{"dataset": "drawn human figures in many poses", "conditioning": "class", "logit_normal_time": false, "layers": 8, "width": 192, "positions": "learned", "batch_size": 384, "warmup_steps": 370, "weight_decay": 0.1}
Rows from block 4 of a small class-conditioned image flow-matching model, named by matrix and row number. Rows with one number belong to one neuron. Each number is 128 + 32 x the weight over its row's rms, rounded and kept within 0 to 255. All counts start at 0. Numbers have three digits each.
Before each neuron's rows are labels from the 100 images, of 14848 (inputs lightly noised), where the neuron reaches its largest size: "patch colour" is the nearest of a few named colours to the mean colour under the peak. Only what is clearly more common there than usual is listed. The data: drawn human figures in many poses.
# gate: MLP gate (model.blocks.4.mlp.gate.weight, 768x192), inputs 0-191
# fc1: MLP up (model.blocks.4.mlp.fc1.weight, 768x192), inputs 0-191
# fc2: MLP down (model.blocks.4.mlp.fc2.weight, 192x768, transposed), outputs 0-191

patch colour: grey
gate.240:125109154201149139148109063106153136090143153138137099149134172132125064165165100167122091103135126135161108144138127125167083113124142202080093130107095137135153123084115162107135196144130125097176108155174153173135178149161145131122042081080157130113131110119100142098126133161088104156142153095113164162140080107177105113131157189120180088037089076143118097117179150086142108106074144194096099144153114103117121152158184107090170094116130091137141191095151167080119163137123113079135058143190107123082072162101098122120191114177125137101156073113146145139095122111108127159
fc1.240:079089118140154159108069111101159127146086172127133113174140138145080109200143097117146109089126099202178128133126165093155086154113147139153141138129107116086149089108154124081089142162094122145153094122168147150137132158160104113169067120140136107134149104104103163076118143183117106116058121090112169132105133109169145080130107170188113110085099167127079158105134123095109081091093142144150154139109134121142155100130149080110219122092162090130095138159255118119053173133125122106138110153119143147148076096091144150164171096117106104105069155172101094130092117136134168153
fc2.240:099174134117110150107147120133178197161104067120086151127144146185070172140143142098154116144089075120137123095158104144144092058129116078120079127140153147177169093103141167103131175059127163168101175166099133134067126131151082120095191136111109144112122150116125145147168080106137210123129141159202136133145129097120144134137104132180042123121219074124168122076114115208115122163068145148198184097174130128136151175118149126123066128153118159128130158142140165070120097098162146101115156112139140102108082122137128146165143111105110079112106103070083147133107101117113119113

patch colour: green
gate.540:151114095093175078117084124095137102165184075127084072197143068092141110113100127141159119123082152087142087087090059185089089154106169131197135163175102129172167128137093146117165152100123105129153098133136143135222108082130090144133182151095146110100153125095154166143175103071108164075087107143144098151066107124135077069048115127176161122124124127141159126134189127127110119176107112129105143175136128161147109169160120085169147173152105076130076120117103099103126154110177155124150148165170136076114119114153158092143102135087131088132152105152103134118132121079172153181
fc1.540:112161150146121164172071163086187143079130162110156080138093188181091127105144146152114129143099158088174140120173118112105196140150116105113072087146145038133117146113121168107184167166151098086113167102138050139097085113132143114149130113097132135112137121107116181109144090134181131174166077106134064122181153077114144143189108122101148134125126132166151110079144074120160101118042109144128162094126118105109182139119163171170138117107174139106140131209139089121113137138137153108105067111148168142127109183060074098130139136117065137133175124087153154121082079113114088120
fc2.540:152169106070155133133124095094162152160151093151158109111117117146176109145146149096087158105121129147096156116024185095107111161146123133097108122126173144144136127184079104155129052195141139113114169132153150079095109094176113141119195111133172161144148225183087193136102125111163116214127148092109121159143110157103152185167110125125146100125126109105110136183146091166091152134129108114132163169089127131211082104112119187136148128158112073140103145115077173170143090171129127140150143140122107131163174077113115179126129130101177087099133105125158068090106085151177132141

patch colour: grey
gate.120:107083205109090141109132104170181157142110088129155133134037121124119145100130132136096104115103111166162172114148143080088066110102107122126137116127157127111114137107148148100104136112106100127183078099132153139108110094133096183176079073064105116149129111118121111133119110175098112112091171060088114133138158106066111094163120131150135119077118089105087155119151121163116170092111124136136161114144173138165111130183118117106182123078131135148129130134255153088031148153098141111088146155132079117126157069178120105139098141132114151110098146168136142109107151150113140114
fc1.120:135113033117227093122142130068083141103111187165083103153133111135077120125137116121156104112108118121123148136156145138120079191159180074080162126090131131143123158156096094099163056110109082109093173117152128133189101148150087172134122154163128122139137102150112124124160107089142102125104080104183148146094131098122068118125104106163171114106154122094069154091123103158106093118059117052065148183091087095161133111121117130176150129144095129124132177112114116133160137092156123113138125149093137123018149103140184083101183127156137110085146081124148125154110084150077147087
fc2.120:103109183178067137143136091178084098139134112189081137100100136128115165094128133105177162081130137131098115125103150121088126203087116083087095132111131159095099139132150102133178100095176171100174076119077112126250117115182184122152137158081126090159145124171128143109141099087135128142105107120105142126110146122064092104134135082129146123093109143124091104145165090118153103186116127088171111090125183184106135120111129112097152135073110098128131161135115107149119108083118169104114189104120175083063131110088114109066236130124120121143161083111107125104153055153107117110

patch colour: pink
gate.688:104178120158130145113152071126083190136114102118138084150101105159099158159143104176131172147149113182143177124064128108099101101123081159100090056157101146144135135144117137186157108212127098158147117068168178102170107181131142127189110120108150154124110082138137074089113181181181104168128130125086118162079193058118111158146128132107177099102133142126163140152150074077177056135078134151119115127106137077103177125165153107121107104142143179120149125108108137093105108149102119031072116168139139136137093101133152165117171103148106140179079121143116149148090131160102171147
fc1.688:139122096123146157145129171142192071161145171154108135150148127082123136171117091119141152122137125118134093201185086117163098162140164150066095163186107114106149141119118080116137084100111176124133181148070108162075147117170085081064090158129120101127082088140217174177121115138090125100108209121172154119187112172164158135069128109132148091130181099115126156104148141114086167151123167082138135123124165162160115103123134128146124168122161105141159148183107138146159106129152155175177162152110096098104116074108161080137114131121141052081192100125160089124099104163129123056
fc2.688:135107150168152116147113117118065172066115179103151096088090101110144140191120117166135083130137124107138101086158152188150175098155148055121152158187117095147094142126086156097110092134061169091148121178130150079130088172072110146140088062141132161159120123144197086165123159090138124187133075142100114142174132088150159130144111084117151095136140162118202167124201135139074117101125081147111099104153092141110152129119084136139130100089088047146089014076106092082147149120125127156178152091111127103108144117157128143139110154100137103114131141114130091123191133144107123145

patch colour: green
gate.680:107170231142191139082123108147152126139092126160072141144095178165138082094149104173144105091109174111094139167092085127107135098150148140158153135116141150088098116120181129080075074105081147087144119160173075140208099068099145134152106170153141180129108136130127153103128096149067123144117143055125158155094105098156190124101113163162182075130125098153138152153150137094144111175116152198121155155117156170105112104122164128171124083109105158100121181089143149142086132049147152144172110099152067088133100076159142157118124080099121180082149128139129127168123161165096128147
fc1.680:119144227117206173105135108130140138181055134159044114127074178172124101099164123157131106127116160132113178182117127122094160093130125095104145123134171133085105117087153130082060145154096145119123105157157114078209068070091138136176087199122169146123118134139169129135114102160089157116119101079147133167163099106143162120131127173148136121132125071154119134145149130113176110094133150171133195113149126107114148073120128132142097077119156155125150168103114160192102120091139132134127081101142060043123072064163103157096123098091106162110128129142120105162109156167112133149
fc2.680:094130130099155088121119164185111122117092113145120109103066126177132105103144117133135154115156119140113168072140171107102111107116146159140151147082114124130130109155179176112173147150110090155154138109108138157108154130113099196179061118115149133119132089166115128118094114154144194119173145161156113095248057159111174098114143118087137111095152106168152121129141056099158081128074130144117127142140090104221116164132072116152123147141122175095212140092134129146128130099100109056179129073142143075163114150155073117061109159164106101182141169148142095144064115103154084118

patch colour: grey
gate.612:179130151133181125126121137097139142107145118165190141185084153143112117062157165143209167175099169169113120143112120172120101097152096146125155108116113088116149130196084118074094109084166110064078171113134112142150153149133115146110121194179157145146127064132101128130214119161093140081107092121123167096150136097122130084080127117115106174118083163144088135107102075128120124087147097115105138152153127115099176100111121117147170116154067154100136189120246100139184140102098144164132153092117122164102095099132087177130073123095100167170075124151157165174113133118093141148
fc1.612:132127089098075167085102119111165153134159024133194146123109206150096116086141159126159204155130138158114166103184125153138074088144082105131114126104147134106137162155121131133109132110107154137084187126152130166065152101148124108157159130125146153163171131059050132098141167128160087108140121095083160112121170101053137079154104166138125167135110096118110126112132133110084179101204083148176095074138145105119099030090116136131096111124105145141075176120117113145131101180177143102126116108127117144186112094153146148160098108106190118142135175121144179156159097141105155142
fc2.612:178106115146191139113126148135130133094159080088060159189064163122154093056132109139119097116081136124147140124157168110138147138127129152149136097144083162078087122194190127139142134142169129107106180125151118140122082141095056126119088090131124128108101105156131131106055117140150125149131124177184051128127103184145136157149118092131083113152038155160169132088086103093139130192097148132032135175176076091173125173108132110103125124114171134084148092162127141171194089123148158122188091137152136129146143130107116098105132126093169188118168159124083109163116160103099120156

patch colour: grey
gate.255:127164141125115090096132099123177091093104142070128170086154151091104101134145154079167144097199168140125171087098122108060116157115090148097129157126085164171076079152161176088152109137093122113123129158141144107138183168127138167148111087150163171109155089177136132179188113160198146104113099085149171129113114148083102200132130091147091136083157125083173131102194101093147098134110098162096181132158160149145113131120063117167091171145133135046055121170162152144068133115113170130103104133084118114148147110179170097079126169146126143137148156099105109128147161154150162187
fc1.255:120120097148182160122138097079159100090098124099152081171174114126147128163187126098138146148146166189140129089134148126104105150161091113136146170132110114132093084148178168090075178069095089125160125134140173189130143181120132141144141083123160115157133095126104128153115158165162156111094122089145184084151148112154150118209097091147150077124127158104096171139070135195126073123118124158132095161115131087140159079122133129132129141165170192106119162174255130138130124087151104103092144136157101105171138103098137122131092163177080118069099081195077110142101123146108121092
fc2.255:175085156072171142123123099122119140110111133089050140035147167117154139141090113149163165131115159102101106136162152112141121082152087131114112120137116179100124134129149133151184067106114162080103058053131125129133179127127158126170112173126213132104172141106119154225142145133127120138122115155173112090110064094126125156108153128070140135137101139153107146113075080155142140130121147143087094128075111086127104136106119144071166135121082205173148114076128134160146122177111107135154111133104124122166135173176086171110150144174100103135147163076166136175089138110206078191

patch colour: grey
gate.575:158148160130136102124161148220147150121120183169118147053076079100119141112067086148123138127132114100186176164125123125166123136099051118100085103108121112108078127184116091105172189104178127109165144085175147091172087122191153187175157149058136096134148143105105203170114156125113139178115117135179107156140137146106119170080133089154102168180123039120156173131149123163068157108140131142150080131117090165115131129149144121070142117094110134158083087135136133138107152134109127134116076155121159156075155147110085130177153101123170122152126145184150142137180102087155135141
fc1.575:093130164099142088131127134181181197122105182152164205052124150114121126145141125061140125130104180135149099195130132067121111127146063145089131111098169113123098117148137164153167118124171118103172148095153155106166117079141114185147123122064183155136090174143129215144086119134139157173163171141123139159055120162112108168114110127115151175171139099066131129155156117113077108144102127119163116123131093181125125145158153093082109072114126073160127087105135101121106137099099103145099092098197168140080133144153119152119200111150148166121119106162170154073168127121207131134
fc2.575:132087131163127096132088122148137164109114115139173186204138106069164104089127129040137081153184104065105101154115104123114187174119123116131108161179126105112168173149102164086100087132144077159099129116123109176132128155113146186098128099134120187175104066107109141129117139136163200143098102143164159164176143145117115099099115117128122114163163143114147132162111130123081114060126191139141069132138156133098144121088124149145139039129075125089106085135141153093155110142093088199059160107107142147114099152132104110107154146074208113135116138126118116206081146179123164160

patch colour: brown
gate.279:179105069104119138115115146087157136069115169139034115154158160076136113098126108115126122120122128154124112155130135181148131120141153113056157152156109182162102078111131134076142160141078158119093157165153119127160179085140140124126180154145185174161125147148126128084173224115100223157131136098130112166140179173171178112116113141176128102116144178095131119078137062161117080172051175112093083119154132107141141113139124165134097135086124163128150149152136152183182149119105099145148079136120141164133114175118146171083158142134155140120133174143139113151164055089115174176
fc1.279:103155113077122110185122135131121113182154109110184147090122145133178147133082122077139141118135140129134132151209134137113134178182139133097103076125068162179095156127135137150110053083133175184087122157116165100177129179146105110083120104144169095083092149093107122131161104128167146175115147094115100173107147110094118122117070101166117120090124156140115148124143154124071126105101089149212150133156103125112118125124163115107127167177110126135181157184041121167162134201113176100177128106138111124122109104109255126135148101156174085172089123134126154104130070131129163132
fc2.279:165166067153125102127107141101104111174113181121201109144147094192117120092134098129126138146118106117128124124110167096127130116154159146190096130126111092151159084127138105082120104135075157122141163136164130136127046086119137114108171097152178081114142109145100123084114255119141039099139124104123128102152192063179106140145121109171113148132156088143135154096122182168112170090214182114067094124116101111126127138149114144136105141178156186108154102112119099117180148159150103114172075135118129082115121153152101079165094155137146116160137087098105157145106199182116147092

patch colour: grey
gate.50:156138101212159167119121098159137103111132115094217092088098152070132197155121118132135110110097072034188141183105102075120166166167097103186103120167135080163121130129105161113127122120154152117099119113161163116123198142128069178145153164098135091113095091137072149139111156167155102157139161074143152155051119146120090121074142123152082138094156113193097152153143174136087147098141083155171185103114136116125158085151180086110146112119077148124100166156098129143142134109131134137126121106183150170089097151098129118101187135144098114147084190114127130142116127111089094173
fc1.50:121147098187173090148165103165159162129129146132195151101146158094125150116092174110160121139115076075152110135120105114119169181152072107165087100133135082191118195132095173131125168116132111095119109094137163152113196134112101186111159212162113089106127093138143161155116136119098116125126164062152114072183085140148143125027124124083104065164136090104128185133207108121089157093132104164155192124153116156114172131145142105116126095129039133126138134149126151155148174114127102128092118081134128141058145136087098145121156163141111153169099165076140145132165097089114126161
fc2.50:170150095072122157159167131151110122133064145099115130146121140070165060111130163087116160119140152093140166181111113081119148188079156128132118154135177100097161109140077042089130147158106108071172138111156149119151186142114155150108101163133102099085060159109177172099111145154163134192150130138124197172143089144126094091102123088050170118103170117166109112186160192097123133125151105111101099139109153097100133115087152133130131152125126113152131059152161090098098094116114131117122094151037114108167096123063101139102124163139133174072108144171193134152123087123158140099

patch colour: brown
gate.322:117162157131075144136091140187173149136130131114171093137114096142057161118087108173120111116129142160208156213146178220182124154159107125104114137128150115115158138094159111094165161105147151142072168131194095082145131153154126065117079093105142104106186163139088115118185181157133141104130090159138165124183094203116138070111157115129115178109090193153148094135102140165139094151133145128130173127137142135106116076116151080142136153091108137156159071121178103128172102089179146149152088113091112097145195134140127155072121097097129130189137091165116142148144107162082127145
fc1.322:104132161125052151211159128088207139122146145101131087153140110092074126112117147219168118131096171186146118150157119153182123106114100159126116100122082104168139167161137117072120098121115187155068167125161114104168145140101107145109109133066166122085159120123133094110150174151132145152127135184169162105163095137089175096104138183101098111096118103152144141082152121101118129188195156082185100147086093102087081055116142102191144120123135160135159112121085145143186081082150147101127095106115099136147132110125125164090151097129140166175133029118110126124108151115143164147
fc2.322:164144144123192138119149123130201103148112080094126157113101103048074167180116149176146095164109123184132094077094106111102144132158198143159102133129135134114116147103148121129167124107119066081140142155141122170113133106108181124137119129188076089112171090093129109125149095174114187140139150136094160100169123093154173063118092161150166127115122120171140055122084113108137129093182094113145151098158174133116105051108082172146146128116154146093144106119111170078095146085160117109169147159137126056204180137149063168126147142155135109156159054095144124192092145146136098132

patch colour: brown
gate.209:161183162096108133101150140200105129160220116108139117077085121146066152055128103113109144110148136072078133205119142171111119135135102100099102127119143166111128120160136126153145079081142138137135110150201103129154100097167155129110155149038079170172109159115144126173158103118114127164184118136140145186107127137126119157168095114091177171137101098095195151086169135124177126151104126060162138091162111140064124154190082120104104098153078131175103124070140139145150111096092119146156100108109167138093126147168158172094097147154122200148153161086106110133119128191139153101
fc1.209:163152164103122153066147118157086120163159111133111081058133107145069105087163186084135134094146115155127134183131150156139120120135092087120103130154116180122164110155165160135138114129079115123134102168143142133181119074174142181100118095052101152200154126120122158162092141116085113114168138158136145195158123138164118113154118111111180144137090099092184124138158117136175161121098138125132170079141157103052177109216106065133120107148133118189093102080137103126117092058063104137128127130126185130090136160158168182108153099151126215161096131129125108118149127205159151121
fc2.209:102134110144139146095160129115106086182180130149112171172159125133048151190190090110145119105132138177159122183142159161142138158145150076140129101179131205125159163100140185103105139076189116133123149108137056115137124153149132103119151078147161158164167146117123120094086111153090110091124137131130158160123130130075104084151131138188094106134148108140196107129085094108071135089084123181154087181153122142079208128069133188149163145142148107104131130082138114124154174076087157141149097156127158128105109107200130160128113138096142062166210129108134110131127082183100095108

patch colour: pink
gate.116:130097094130156135125196081162162075170102086146162171108101142116099106134115127123066082148190104104103208114109133120160145151136101100150150116176145123139142161231105157135167071080156133155147107165109128173147097144173138177095063072121080181114065095176084142116090126086115094099135149133150111113145153155096170061107172172153130128126131157135184117162151129152085111115158125136119134133115158112128121141134102110169072148147129134119114159119116178134141083130096111149170175178136146197159150155159144148088136103148180152176070149131063202145134108123126072158
fc1.116:154063145157163138164152090173157134139098082118173216099092162116147107137101133155058114169154092040143174161119121079161115150097081100151174063173130098120141137212124141110149069091148112102152108187092162151139094144154126116117069099120097162112121136133118168108128125128136124112086167171118092136095148162109162046111119149142131131133158117121176085150145111158037135094167123129075119149125158099119166142144118092160110157112118094140126142127131192120122151140079113143188160143147145131152137162133113129161150110106164161185072128125091223102133147109113106192
fc2.116:101098080064125098129140093190137167123115112105153188135133115117145114138144137111142136128079081091182136135126131096128161160129108106092175134200107108119168106122148143133108101143142160094165073132134144120110140116095045135143166078106183194145143147098166145142145153133138097111073167102151101142146099142142126077171072078105099114144076145151142159151107132129058128056205154117095112152117135141160167115114106143106109142110136080127139071089096158127141124170084107154121071121058094169129164162192114153116061135103053070185135107104149126194093173189128117114

patch colour: pink
gate.132:146085156123142139124099095183123068156099160169088186144202094175123164121112180135133118110061110094133194135114184084161118125140111168132097043042117129113104118199089111164156145158082123153094136147112143109105124072148140089142135135118127085111141149114090106165148149115131124146160161182102085144115083165088162136099193163134148154152050117124096151106111093127109140127160116104127147114116096139150105112141142121095118103106161092162106173188209134116108136103167077095103107165123179144138147108142019141100163083105127120163061131166120159155137132106116145165
fc1.132:108116088133185178119117159214102118143135120148144155123130200065108079133120131213128105144086135188090145205100176085079106145175155111133101095071120065128110147177107118144121103120163120157170099163102181122142122114115114099147105165094163087131113154109157090206088089148184122160124116104147131071149144111118106139094173129089087145141080091090194150129130131153103087177075134175105149105130128143105077119123098086140094105118137100141111121198168174086183133128115094100108070132117163100119092096115051149158132123141113123110124088112130122162154119082149101087
fc2.132:078106120071118099098099104164114116081156121097127154123121142102199098116184151140196128186116126079150102085172093138094141066165103172183116131169116084137177117184097117136146174117141145172150138098141114149085184099112181158083144145130137123128138130095112135116124175134119136042106083092149132088137151125117133127024119070147150107066159114087155160123113122185120136135089078110156119088126122096154191139125156128110127123159149175133111123121236144204149105135166107149125119135137105106114082156117161118150104113146195131142159145073178119105178105115174166131

patch colour: green
gate.56:063138103135166157143130154095162102139149144182131173106071091097118180129112068117101100120125088113112152066088083143105144077131116213098109101147118151110131135162122166166151119116213151168098114096176099180066152178161109153085156130063147146121146138114113076158138088167096131149137101167172163117076136116087141148108162109063152153172129138092176135073123106180197146145138180112159114134137124136153111164111106216147137122117157154089101132112152115164153141110081104131103173140175103131141134146125148127144115141144129058126081109134107091122177141107229159101
fc1.56:154149150153124087078059126110168165132129132183104126149141101094171198112124119122109120161095136134120089139098100194114084114110110123145119084120104079105188196132139156125130160223152138123067131156128103125159084138162091136126144115180109164175136127150182190108119092103110160146082096201130071111172111114132143118125137108120161163130096122145173087070154103139111185095102136097151156193140127129197121087094092154197151151112152178104085112175089108143095152143113137158128138082154117097144102137135119109174104211181146087168096108090174112150124138111150170085
fc2.56:114065173106101066134189117133093181084118137153112112105094150109082045125076170116113124094170121128155166091126157145144120078126110106135132080124101095099143134168164163124171124107116127164127095145081113117123082097111178164198119096117112115143172152159112110166122086097117044164135177096115117117117113096131157139158149147124107111168130175160119097134103107104225157115174165157123098086173158094127088091128128148120119148159120108115177170148189097096173154153155124134154118077174107093140104112059141068154150045100157140174115121086149182095106166138087082155

patch colour: green
gate.380:125117125117108091106114150160074114181160134082075145116134160136109126146110182103092149056122056071140175074086138098062158096147107160132112123147197112137102086145123139102160162118098120127144098126134168073118145094142147196164111122110104107136158118106193144182146173173112163162179114079089052179090139100081121130111146134088154134129106131161123165134190113121136147130180132116160127070109089130134191168129150123151135134110161102166093145107113140114161128052079165113116108150127135128107087176101131185056129159154165139136116087201151183107077084110155145160
fc1.380:103192167127082118171079110163135074177206117077170181137100105163033187128139100169154170120163111128154109139108123142129155136133133152113080122130069111129148125143185112137107123076158135145168131165162133089104130149162128145128097165064102162114157133106138212144099123118170159112109117129151145131067128129116094185143113111116124103142085124089157136116132155152107178102103113100129161119124152098073100123153091090103081182196049139163147075136144060137165117138102126170172097119125143162203120133062181124095164147142119115146100127165130167139162177111118117180
fc2.380:102194086057146176182139139161198132111144126146135146147137078145123093148143164159144137176145109193108165142074103148103134159123188116152112118120182137138114080066131162144057140133048155074120107095134132112133172124088134161131157158148146097161105133156166142185129174161118136109100139082129184134154101141095074082133141107109088133128115113129152160149144130098169131105100157118149102072110053162145103063139151071174122154101132153139101111120049132144171146160145195119107154109111136167170102148140152081196129146142187159136108174030138125098146139124146147119

patch colour: brown
gate.643:158114171103174154102181139111077112129100181088132111101102140102188146145127123094207145126105147179120155056181152108073124131092107114120078156119160098140135131118135156148161098128153085145158121078207158127128155113104129153119143143157171149112096077147101048164061201156156119143139143173081163081112096138101093157131148166150112199131117122158127158076138121104111180107090180136167107157176142157147160146118125169156113113117157137122136141117215087151107129111126124065098160137144090104159168141152126171120130153140166124040097178122146103205135156153094118092
fc1.643:120157075137125136106133076137179136152123111150147230157167158184095096091129103161082128127086128134091110111090144119157147075122117178120170145068126129158104088140094116123162168090122159091103142152085126110074127145122118143182154152113082080124152166124170065149126083098098124141182148062155148146104172160129121110122121140103121065163169121092159148147158126135151077194181058125129182108082118126161088168145109162073095147119131122123225097105114161103142122114165131067097092150134119169129160109098104099145131105087077113160165115131089164080112081098147174168
fc2.643:140096128152111154113132158095164143155101169107197112115075158179101186146138139149118084109156169148110138130175131120120128145111111169129094126124093142143142173203076128098103158091138099138144136092212128178041150128168144073126156130170087082130156145125071169181110118091094121125134173148075141174115145133095152161104109121096148076091155135054129135115128116126097081148131145092147077161138093142146059147133208103137144116154168120114091104099087151120061138157152183150147093130124104130128093143064174086156147112202111109152073135154072148171126066111099124143

patch colour: green
gate.444:167169068135119120141106147127137113141164089096154190084150128055110091184146161079125151113142153147073118034166080131145121158138139141154142170128141177147144128184128121095139152158112162123088159071086111099180107145111147056137118145151162122141125107216109106046172126096160131096140115183132175119078134146088144098124144130114117166134153144125128143157131124084151106164171149153108109116159126093126149157077172192093153111171101125112156130070032124131139119147126130110120139157162117152090104149148179130148108080156105050095181092069172162146095108126179124130
fc1.444:133116135073147092153185114149169186106096116110080084154129178175129195044082127146128120124155085119158107081103094187185157098115110136103124153153135121133129145137148182131118148121207118127169021144124096112075149135153111135121104089170117125067162105108097151138106055119162157082092117152144107105107128134181143153106158156119161072093188112119124070094122164147120145091094121121137138115053184114093099150152135116126167131134129141103106127109081147113138153052107129171166097108138104124099108173089132152187172122096120147179105122142110122114190202112107104107
fc2.444:140150165079120163109154121119060067151100126142175069153129073056151228067143125087146151135136127162096100119133111063148118150149133130174128151107182149115133139169091121155167128122200095133136027122169102106185115099070098093154125154167095116177121146166128095166117022121097083137149128147137154118118153155142137105116108086118168129091135159144136071099124065131124139189115117167148139062188174083176172117151141132138146118127131124120097102129161149118137125180137150158141089103102103093136151155159171133095123164121142154077083122144122120132122079116123136175

patch colour: green
gate.175:079113135142104096140143098130169114127176169147140129145130127096155117137074100105101149133075068147156114145141130155119084148199066102094078155151073138186078118111108133159120109111140158093138055165145136112127104127121143107160119136115167157148181130081074198129098098091136157095175104129107102152101102123100114145124155133128165153055079144117100165202106146183100049117129172205145076194137097150161104161170154105157108142070123105185160128131163113148158185127110094109098116204127104176090163156153113098151088125122051093104097105137099125083138132132118138137
fc1.175:118170071165155164155124158103109141124121121165075148127161122133113123118170150153129109119126182122149120176128128081150186163062198140123178124109154121076167115094136127103096130106099099180080183085110071167144146098151123114132121128159102101172079108160164114125152170147123081186087154138097155142186142088151138090120098163121121104145161110121171119075164086082131166135152069067139207065101174092100128123089150160172150161176128155072063159147120135129092089176148145161160114089100149090153122080132152159136200124140171164153142131120177112137080112150130086082
fc2.175:058181131096126091106178108158128169128157163103123117127134122111123092167100128087158118115062104120073114124073150105129124180160045107182179103129136137178160098131160080146119132123139194084127071185136118109110105129149155153144165097127119087158061160148092116172146119131154101197089116128106128088104101135145145125160079149086134079126095123118169094154087156147104179110179118120122091183140097095077173107178131125164108105136168100130119106130132155092142128100158061129118122143135083086121100184073129154138197159127076098153068190136134083061158112093084125123

patch colour: pink; white
gate.13:137146170121116158102152081124157200136099102132175114094130160128126127074153178121126122167076127187119143118102123131145086165091091111164085078127105158140125123169161165130158147119079154146117146143136099124149152169174100108099118111137141094079143123056128105089095180181197130131089099129084118115109147093107165156154102118151140115110123143216157092111122123123179148105165126142095122130151098133096151118186145126150188115140159164107114168116163086134165111118157198126106121046133220193145133196156088179106086193159154154164112120182132151198164094095163114117
fc1.13:130101167087141155113115102128209183128145088118174156082118159138146142076128116095153125155134129142102101142151142095182069155072134098132016159120132134105087071127156125107163103122129125140088163120143086114100120161163082145131139165090145076091147145079186148076113183157177129142092115100131168123153110098105162118138068174141132154111122176141172096131081130092145167091186150114048149134155143126123135125172098157123178169108137138135140172137108141114142135122179169133129122153127162184175173183141146163073065194139178157124113111169111149149148089147164128055
fc2.13:121122121170159087101145149138172174128141153109163117153118162152133104172144110118170153135133153148145117120118100120134102170144138123141048142122162145122106151075121117123126100162186151108167107118134167127127121085139199130114134113162107101102157113080095153190108022171212129142090120145130112101139157107102162131145101165111131132115118113179161166139174143158111143096178108117203116092168175147143125090081124136150085126117142073127152152113047138124084160156171067140135150108115183196170102073129086168091080048078082085123161090150140136077146080115103112064

patch colour: brown
gate.660:125079144112140124100116136122131179162132130124163173101038142054175137090178088127104088143083149117110169155121122090169137113083117086182082169160135155081098149073141139154107124153062106129102110116144167153103113147109081078172144116179104176072164129124097109187134095160127168087151107140067149096134115111112173113140053141100101168141171210135133064116113113134103123100165128129173142109153202174121074107151158132112101165129136098151115179134121095146176156117178178070176128162179061187115118125155127159124185112130115123084105127115112109120132118125142142133
fc1.660:110120067181168071152121090101100092135149179167129175069083085158111097193077103154184126105132092131138123148149168171110144091106135171172144102139082135108172133120090128113105151152078188166121130081129068110164112093140158108107102182128172142090131160150127118162048056086155101090147139126097163175151173165113116136123140128109101126224147141073149160077181112122133144081128160082113075103138085111123159095097136123106115133115132114125155090100143107118156092089157135064139090170145117088179141177117131061102172143119104125112162132109085098111074137161141116140
fc2.660:078145197104110146176112109158105057149102107165162068161120111110102112106115173135125042115110156143101158134089120150163119067088123180136134134130102094115166060098171096055105142138113112166139039160150135084135100171152123120171147113064122161122137122107180118110088126123157148130197128152079116116116143145178141164168171110112093108075124133104127151180128103165124124175155158110159179146158163140137105109157104120089104114172105131103136099158065124133105154063150104121124097108101149106091100080075206080112156087127174124126052129088128128175120148132168167132

patch colour: brown
gate.158:109102184128110215080159094061098115120096113106141094131121120106135111192160194108120074129139087208119172115160152114130071139101102149134160110131172132106145162109133153119129176152090106170152084081149189141162170158121101131157128132175101119137135088116140042118084184174109118123102114133091125103249156108152110108089140112172139104105124173156060143136115108127140148086167146146172183098150133135158177135138174113156149110087163111134095117128131076090105126143136114035061129147152106117178142098099150147116136138092135137085093146129171139142117112124134175169
fc1.158:145064148129114136155108130076117101140068109133112139162149096083155103171129151113134104165137140188142116029188142115084091166109132156135151129139145166118145115110111162144124129182124096180120117115147173118105142147114110171181134113169126095143170073126122100062129175197132150104113121113111147164253150143125081089132165168181145132079130140203097138133125111101129158090143129174128121135118151122160113147103186155131123111086139094102169111078108099102079152164115144072073132190161087082144085110133027150138115118115133124089089100117152123148083109129127180157
fc2.158:133136162104082102108152128088163114120204105159143111114142177148166161173144086155122052127144086195127174199163130106110121145130101138141117112072112135068106128167139212173138210085125154143098103121159167157090158107095138115118106091116100090113132154107121099113118112142110101092128170160124107084119152085150114158087153168135171147121090124122099115084131145137141156154103102200178135126108083133167121123176079100101139168123166160183138198143158141107129134114158136252168095112084108161112139118117078117177169140162080144117146090103140178110151145078145123166